From a checkpoint of a small encoder-decoder audio transcriber.
Training: adamw at rate 0.0015, 6200 steps, batches of 64.
Data: 26041 training examples, 15.2 epochs.
Rows from block 3 of the audio encoder of a small encoder-decoder audio transcriber, named by matrix and row number. Rows with one number within an expert belong to one neuron, the router's apart. Each number is 500 + 25 x the weight over its row's rms, rounded and kept within 0 to 999. All counts start at 0. Numbers have three digits each.
After each expert's rows are labels from the 100 clips, of 14976, where the router gives the expert most weight on average: "loudest band" is the band of the loudest frequency at the time of the peak. Only what is clearly more common there than usual is listed. The data: melodies that start on their tonic, played by one synthesised instrument. In brackets: how many of the 100, against the usual share in percent.
# router: slot weights (encoder.blocks.3.mlp.router.weight, 64x128), inputs 0-63
# up: expert up (encoder.blocks.3.mlp.up, 32x128x128), inputs 0-63
# down: expert down (encoder.blocks.3.mlp.down, 32x128x128, transposed), outputs 0-63

# expert 27
router.54:475558516515482545512500559535515500474534525511479570523473458480498455505497509474520487459490490517504484495459472467517490482509459512497504521504506468483516470531485450483486500528463455
router.55:485474508497532526505516525493534530527470489498448512463509477531523505468506510513489511480492476490506525497498481524493489461503554501511515471512495506488511487517534533470497500535488503
up.0:491495491456501488537511534492526510542508511498486495481451490492475491456537516518489466511442443518502535512496488486522514469501467544503474484520510504512511510498502454512556475513501493
down.0:490520483530502519477473502486455481484474497544521517514532504491515481514481506510524528470558525484522448463489510516458480527520527482523470476512463501492486473513478520465479525529511515
up.1:514505530443498476512515544495520535538517494461496484500469470506492501483529522502494461525421461476464510513499501471512510476470504521494484496502535505506524556475520516518507519476528507
down.1:473532504476534516481495486515483511482422503513513496470510470474498441530483490495508524498583552506497506494467497497517491516522495474469487499523499523504504438471501502473453557516514501
loudest band: 1000 to 2000 Hz (64 vs 16.2)

# expert 16
router.32:478507456500520482493560508490484481484517527503497532528484506511473498488551434511477510488508477522509498495516450445466512516505537508482525528527466499467501519534463511463542527538533499
router.33:500510506510502485495495477499480486512497512477476494515461516478467502520565458490499500474524482466491535519480497500499499512499491509505514521535528490473490427457535502506515509508482524
up.0:522506509519490520481501469525488487474528498541496502546523462519530477513502470463518490463488512472488460491518496505479499482498487449532500517487473504490489505547451506486486464482504517
down.0:458462557488483508502486524528555484518454503470501490476520549517483557508464493509514524528529475508487529520492507528478498492462502531510519470521505515504516583492518511521523508473527546
up.1:524520468533532546481501509525474489492467514506532485478482472489550506506483531458514514456484501483512454492548482488488503485507490502504475525497500498505471497507463517487495480440524481
down.1:520486511501520511489483518458518492540498460473512453511506514492473524484517504491500517513470509509483555501497495491488520477461504548546509489499467479529481513457528489496521508483499502
loudest band: 500 to 1000 Hz (64 vs 22.7)

# expert 22
router.44:519465521498464494473483548474467501469542481520504517532477489512529462495497471459561513527487491525477455495481498506483477529511551511516525499466492499521494491515502512482512489493520529
router.45:522495497485504404500476499493519493485505482515533489493478515480497511472491496531505544516503496498517485556505469486502494472494530524500474537472497497493485509506468521483457549453507462
up.0:451516506520496472534504521508492515511513472488456486470497507506520478534501471452505478489490512491523483497507533501497500503479495433479504460512486506500526513553494494449466526522482516
down.0:492514476507527481497515464487520494472451515519517507504508529479465501517517527530526476480487475506514547507473517493496461545457490535509479522496520470513527484455516500569513481480457509
up.1:505488491513476506515504497506474480521453497526515506512520462471472496471488500523457505479486510482557518478512487555463482460515563491499515465512496506447467531501477481462446475524498494
down.1:507476497495526523503514458501522491517565466506526517520472546492508558523533515510471509471499499505470494471444531470510496479452489475522477510528511503545477491491484499536489473444534506
loudest band: 1000 to 2000 Hz (70 vs 16.2)

# expert 9
router.18:471516522489484478509489492458498515463465515527522496499510501523491533490462520509505510505564519501511536482501488477481470496506538440501493516516457561514497500493495495447438536500513489
router.19:473489517535504516492520489482538534509553506464456508497461517493510507480515532473518550509482465502504494507487492493517509503492488489470505498545488512543494471502503506531497527474494491
up.10:487536477561485522498494513476541524500509477524471488480476481501506485501534500484503510478511504440521475506500495520507514478527539482499502523527463460457475479533481506464487476462488539
down.10:471499527511474503482489500521426459505498504500514513494517534508522513503486466481506490530547491529488504514508527485493482528468497507497488473466523559534520500459475503481481494540518476
up.11:477543514523481528458502499468460499492500526539495496502505494499527495533499514500515502467523496483524536517522497568491503468523502459497476486562453509513471489521468490440495518479514524
down.11:525486467497517540504542507491496505506521493536495526496493509544506527503494489463468498536521491491477514492484488494505523519507539469519490451522513507519551537479510508498468464535536543
loudest band: 1000 to 2000 Hz (78 vs 16.2)

# expert 7
router.14:515490508502502514500480539492495555544519488541479503490494444477492471489505469465547468441452528506514458515452514507535482493495496507447486516516487512504507472493448546545525475498515500
router.15:509536465478514476513501513483515527498502501497523513484515535522498509506507468522536503520478505493503491517487523508485499522475487531458554522493503526459466504496515463543514533499511537
up.10:521489540463514499497481457534539505479473462487492532514541521531476522542495522495526505504487461481440486521510544474498526492453545507486505472498519514547502534456513542504486464486486507
down.10:504521480510521479535515496500494502493496528519536499462496471457468513515500461506476470495506512480543506502546468509560487519497488498480507519491506486468517487526503465476501485497447466
up.11:525506502526501455496493513520472477487506473486494479495557504474468515526471476558507531528504498531455554489530493531519450491485481514482498507478506497492500482507465508520530493492500482
down.11:492516504528481496513470513488504516510523518535515480500463495479507474488493479488488519516498475472522511501518455537508519445512483485477545500503470506477512516569475492515517520501452461
loudest band: 500 to 1000 Hz (69 vs 22.7)

# expert 31
router.62:486498494532495442515497501478509533470464507496498480488480515494495490484490490511464507519528513538507522474488421503560484501484491518504504515514478531485479481521517500472471518495472458
router.63:503534492491480445515470533484491464500499523529522496487478483487523492505479474494494535486482517497529509484513531516492442490504488504543516517506466487486499511457455455468475498490470511
up.0:532469528471472513477478457507501509489518445498498486529538510529509510526491516537504550479496515504455477517473554482483501506487536521549489502478495500518502519496512548505477497507519520
down.0:502518482527462494463506501475486461533543516529486496445473488491519476499513471477465462492476539486526495441512489501480446516466524485468537497530547504486500512508452493453536527518516491
up.1:537490538509500523495481495503491525520524467499486485518516487565515497478481500510522519499487489510458493488441498451481487494476560503529496496498517494533498507472517535518494499510491508
down.1:518557484481514491516500556522448514496499515478505483511509475471526493512505492535496444524505509527494474497459503539477470520525470485461494481530507508498488446493507478444535475524536476
loudest band: 250 to 500 Hz (46 vs 22.6)

# expert 28
router.56:480513499510487500498474543458510522487519484463500533521520501492501531513509432483530533488472539475454517519500516545462496489495492483517492515545491510482472541501508472502507526486479489
router.57:485515524492480507488518511497530503487540450514495538528506517531509532554535500483526517501494481505470554487472490469474462550462481526484497518531496515475480480495475472533503465445490516
up.0:513465525473491521463504442515539491530498489493512520509529516525496554517463505546484525523481489499469494530491547501489501520478524513516489483495536514528512528457535510514495488545513549
down.0:484526480544506478523505505498481512484510531503502519464475462459490458483525461446497466496508523481523514474514468500531518491506467473461530521502468502466497498526464476493510496468485465
up.1:481494507566492520474516536474500449494533547507503503459476500502541516485473536490473468459516480450534457472510477526458470496498503474474498494569515523487511496493481511468479496488486512
down.1:556489512504480507497466486520493501468458453487530464534526488537543524524488492517510543489503470532474508480495529503491503513471489520532484463430491490521515492485507542494506465526535530
loudest band: 1000 to 2000 Hz (90 vs 16.2)

# expert 3
router.6:515524483517539485501536530496494479483533469494505497508524489513508525475508508513477449490486501488491464474525485511475525491536525471475518508548488529491500500522510519479566489489478497
router.7:476470492482506488486520539490508531504501450507531450506530468467454480494551517507493501514524519515486506522495560508476477509519472530520460490473507482500525482517510503484485489515535512
up.0:507523499463517487486491460500524514494480491429498513489534486510477493519490482520526494434500515524450492473483534473520478509460535475476507476465546510571483482457521543522486488509484505
down.0:507521525507509487528498503471480480472542488498527497503486519455515478497460494477486481515483495500503514501471528495493483483479457462487532545540509528522483445502502463463480486519485486
up.1:519523552449496490549460466487513524483536488466486502509506475511501476514491540532516491458515516500502512522529536499477512465511540516450511513515505516492509428458517502540513517487506481
down.1:476486477550496506455503489480512424495508485461506494467513442486531480533497501486487497504485517496474450492463464473507525500501483503485496508481487450506497488467472498462510567498502515
loudest band: 250 to 500 Hz (56 vs 22.6)

# expert 14
router.28:524524487450541479505506485472476486493525482460520517545515503523496498490498492494523475484531508471466502535466528532508520508500466488464498526468511501515482471454517501491515475521490470
router.29:478477473556480494496475500477468451465451448537519494495470487490481502477461497504485544485509495473544471440540491471532449503515511509472496508509467514463470494461477502488434504500505485
up.0:546491545465483494484498478496516498494525457475489506522523499532495523510500494520514542531474501515478529505452558507492503504487516526521480462492495545525546506468503534510495481516525520
down.0:488536487546502477498515527519506531510539501494534504474451474481507476497497496467480472489493509445521477465543477496512481493503482503459516497511495472478506482533459469471501493471482488
up.1:543445531470512518466486490512515551487503470497488481513560510540483518503492482514513509471465504478501531503462549506462506522493528468563532494505522542494503540492525509532475487512526485
down.1:519559478495529483516509492523530491466508514501485511487477502461483532500526487491539496512493514509503475486505496470536534541459452465468590462509496487509491486534488483509498469454506504
loudest band: 500 to 1000 Hz (62 vs 22.7)

# expert 17
router.34:494491501560452510514479514508490497451473524513460506467540491497502491512503478476496505568506515511497499513556467510548484461499532492526475442470483519459483505474478457504428488492484463
router.35:483548511520508495513497474524508491501532543508527512510502513503486520569491485480494489532511491507461513450484469500516486543499462528511523490503532479526489474489478463533532511453492468
up.0:471484481472501463461484496466550469514496513486551474511485525539515532477461499515498500494505454496510465491450481462489454517493516489499453519467510548511506518475532497451461523521490537
down.0:495522488532502551519512465540495503441495471552482526501459487494486469505479497487516505454500527520488474484477473520470515514520469484541479478506476499501474467492539526515501493519461538
up.1:535530503489521524522514509530507513518506509523446515540532486508497475543530492510506496471506508556506475528501522509525529539510500450486536502475494480476425498516498503500516480482465522
down.1:478482491492452479475506487486501493515509549488486477461515532477535504499484523516455537495517536496522464539494454466493473488488510526499520477524468520458498525477483494493529491500541485
loudest band: 250 to 500 Hz (47 vs 22.6)

# expert 29
router.58:476516516495511491516504509460517529483485441516502562504486525537504488468480455477482531491514475524476526532481534501496519524489487463534510535503473540493472511458481541492479509508515514
router.59:491523519521542539517525461476502477487516511490496513497462535499501496496491517482499472519511440470544496521472490522454529559532458459483507551480513475517513483452526513493490507490512497
up.0:462510473525469533455487488533477481498508513548472492485500482505539469517507500451500516494513527465514449503505501502527516466555515469518488490518467473469481483501504467468493485491518525
down.0:510462495486477513475506498507519469497505484474502501525519522543506552473483515536468506520510439492501506487473501536477496481510530515546479471488516525532527550473537539536510507489539506
up.1:508528495470508478495505481536501504517466504499495510549548506504494490523514505519522516507482529486460511498497454519473491489504531550515511502473492500531510486459504486518491467566477536
down.1:463509514466512516509490476555443472505509489470492501455455531517476514483509483453480492510511543507527508475495505498512489472466514492470483488512507495459491462494500498475487552493516512
loudest band: 1000 to 2000 Hz (93 vs 16.2)

# expert 6
router.12:459494493481498505482495530492474539509504517512450444549475479497502485480498477500514522486524502468495512503490451508471494489531501510518506509453476528490534522508437479499503495498565513
router.13:532510476514557486545539497487460525526517485477501565493471523489463489484503446510519515511512480503486502520504481511511535499486509483493546566513510475547477491524503502501474518489564494
up.0:489503525486456490509502528500496494540496508527523541455516498486498498522483501566456527491516511533499495480488510557483506535530518516492511452484576517477488518449503477482492500565484516
down.0:504554481541548511452491502515478500485528476473458498500509495527533494521505530444510505515531524468487462475521538468492494485505488506512487521565474501517505498519491506503505480446562511
up.1:465520478498496500509487473504490494493461524516512488462511485468494509505463480568490535480528515521520497499477554537482476511523516463496473445482510491476498478520507497479473490571491515
down.1:536489525548533523472542474505482471508535494460531524515502535507527466497500520479508479516474453490477491493505519463521481493464478511494490498523494520533502501477478481494515472457544498
loudest band: 1000 to 2000 Hz (55 vs 16.2)